A small image VAE, trained from scratch: encoder arch resnet_bottleneck.
Rows from block 0 of the decoder of a small image VAE, named by matrix and row number. Rows with one number belong to one channel. Each number is 128 + 24 x the weight over its row's rms, rounded and kept within 0 to 255. All counts start at 0. Numbers have three digits each.
After each channel's rows are labels from the 100 images, of 14848, where the channel reaches its highest value: "top examples" is what is common among them; "colour at peak" is the nearest of a few named colours to the mean colour under the peak. Only what is clearly more common there than usual is listed. The data: histories of elementary cellular automata, time running down. In brackets: how many of the 100.
# convs1: 3x3 conv (decoder.mid.0.convs.1.weight, 128x128x3x3, each kernel summed), inputs 0-127
# convs2: expand pointwise conv (decoder.mid.0.convs.2.weight, 256x128x1x1, transposed), outputs 0-127

convs1.25:138134109136106093124157124177109127168118123133122126102123105135147117170106126146103115154142078146141121180149147114109133169185153122101134122126126148109113149143158148169133084150177131129168087066103119123137119111128093110117153118130172097122105109123134138135104133091092119153119114116112141115115115175146153120161133193141113109146112127134066121136165166122125135136133
convs2.25:121119094110145189069092082153139156139145136080116118157119119124110131122105118137126136107104131100131166112147122148103124109143133134121147135121108150108092132059115112186109099125176109146089125123141140114129163108161146141129097122153158141121121094116150121104096102123149107133111088122095118143102110132116130143097138137063154127169128125141141141141120148085111111111146
top examples: 111 turns on (86)
colour at peak: black (63)

convs1.82:108155136121122153118145134154080155165150082113119117153123166119081090078171092096143128159098129112099124131156144141124096123131103104150133133137160179165141126175101128157143112116149138127140119164123173146114149141101132119117134071111119108155058150139152159125128169124124161127131125144135104134130151131115102098119152166117129088139130137084139147102128151090131152114115
convs2.82:140086125173116108159084139135158135124127158123120156150072154158147195109115099120156130143129065124161131124121151080150180113145145170141173159137125172124154155172119153145153153141150126129126133133106146099130096098110130104104144130096163120148121110133144131120121143136175135136129107101112075121097110132100138139137091152156127122121145120067099102115049098081125142098122
top examples: large cells (71)
colour at peak: black (97)

convs1.70:109108108138115132106143129117123142115123144107149169095181057158157105158151129147151159147138160089121104092136062162135125116149122096121123105189104120124128124145142145127144139154110117113147146108130093120092138096141147071166109131116176139106077151152118111114138116139148106107078128114151139112117151086123107099101114115128125114145126124132175113110110119145151140092109
convs2.70:143150132133132140106114119179128108139122138121130116104136162158129127131119167125129140110133123165102154182108127156157151199132132131141131120110104125113115148180200150112134111152121152131100135150130097119132142127132127070147129151092113116096133118085104100159133119138140125128124120166097118102175118103149154163121149145147130098198114116123164145110154132132132102127149
top examples: sparse start (72)
colour at peak: black (82)

convs1.96:140155123140126123125118130131115157145137130129060121154155135159105126111141116118122135154106166088152152164145139102153087143149145109093130117171162134180114132096128164131161135117134104136123129174153139103136162106162158109123128119136119153129104172154135136153123144164140098182135109095074111122149144105118151086167163128108146110097150098090105104146111101094113093126101
convs2.96:090136155089120104135079139141176128095123081120135130094135121165118122126165102150135127100081107123131118124108125136087152125151129143143165109113102189158128116083129156123158136119134112164153143155136150114168130113161126134131127173148114110118189113125134159124097130133171125111180125130141167108113118071111137156147133128085131108126143116141065110127126134080126116122130
top examples: large cells (77)
colour at peak: black (88)

convs1.114:123143118122121076116119101106075113112121097102151120126110092102105118154077092132146144128110107128126096161157115158089150126092127123133161133107124078134116128142081085110137130151135105099109159117171158130178150136104098138156174142132169131145078101097116130126139138110138124155131140113141121143153110161120138093138099114079124098129125122120126113166185121118117097110092
convs2.114:135119153109111108072084119140137098100160152092137127127116125127152119127096090151131123112135152116104111098146146147133130179106161101115108138133113150088148109123112106167117156082101147162107148141130148118091110107133129115132154119159129092115129106144138122163171146121144145130142106110096139099156153101147154096116108125124140148117118132171121131091128161140121122137078
top examples: 100 turns on (87); 110 turns on (77)
colour at peak: black (62)

convs1.28:110154114166099120113152132122162138164122117098142163079160124157133132137141133155104137133072117136093125090170132128135133130140112109142139107087106138132132131159103134155153153164151148122108079138098127105110084076107158104137125083123107158174089148128126131145092135137093135131139136143123190150144149177113179129156180139121120115129146134100129116124166114130119132093119
convs2.28:150111116119109137145150141142176145171121153194115135156113133069095145128154144102180134111077103128138098131135099133110079086143110133148129151094200150134144119110117140102109088129107156115123115087119143131130116112134117157152087172088138154077098132131135116127128186136109119132088088148117110111152144149165105143093119148102170149142118154146113135106140141153135155088126
top examples: 111 turns on (77)
colour at peak: black (36)

convs1.1:157120138128143120111140149124136151129142125166110123090102193120137139102099100128145124083132131099150125099128140116055104108127117098097117127153131129145134127106125062116129096181126197105168127147143128121117149133127168138168138129110140123129121120133112130119155133167128131146113126100119164140107142157075157142102135110123140167103127068148133133071095133162153138112139
convs2.1:124134101129161078131194153115142104129139125136154131100124121164113085105121125175137105115124151148113121169109126106152143072123123131125141175132128123189173174109120092139154152120143132133117143140148123147109117184146089136099114081156143157152131109153145118154114157137126175133157111166135111126117165136100118104074119130085110160104139096148103115147082138145109132148114
top examples: 100 turns on (80); 110 turns on (78)
colour at peak: black (44)

convs1.5:128141150093143144145146119153112135152117120145129153142127116106157053129066093150150127108140082115121101074142117127127065125122113134165106119132137107129131092140170135109127110154131142121176151083142147135116107132143152119119174072089142103119119083124109157109121112098144132151128128094139112094143141090100108125120119084148102144133125153114081117091107125119126161149129
convs2.5:134118138134117153169148146101176144109148100102121106114134137153171126097130156108120169149156115136130079125166129116102141130149127124159147156156105155156133200156118175128101127146170102118130105117127147167095153102123103128112120092130153096135111105099124134151123111128148187094138153147105145153086134122156121136130148101113100163142091110110107162127104108145159101164109
top examples: 110 turns on (81); 111 turns on (76); sparse start (64)
colour at peak: black (64)

convs1.33:165124130081091092123103159175133129132146141131077144114096133114162157129128172139120141079128140125108120097145096156100136118102114152152112136115105109114111128099115097121093104203141170090053132134118128115145099085112135164133142127157154140152156103162103157157100158139151110143160110138107134104126145144134127137155121167108126117127118126119137111117091107129109122095130
convs2.33:154131143132127160136122143121108103161088114146107125173119125159112153110144110095132111127132121132205112138082135100121141095095165113154122089099140150114123123167156106109130129138164135118139107117148149121114122144115136111142104118162136116139136132099097073168126122141097126112118159149121136123117142135091095089179123154080151073144178121130135145143149121075138068126111
top examples: 111 turns on (89); 110 turns on (80)
colour at peak: black (36)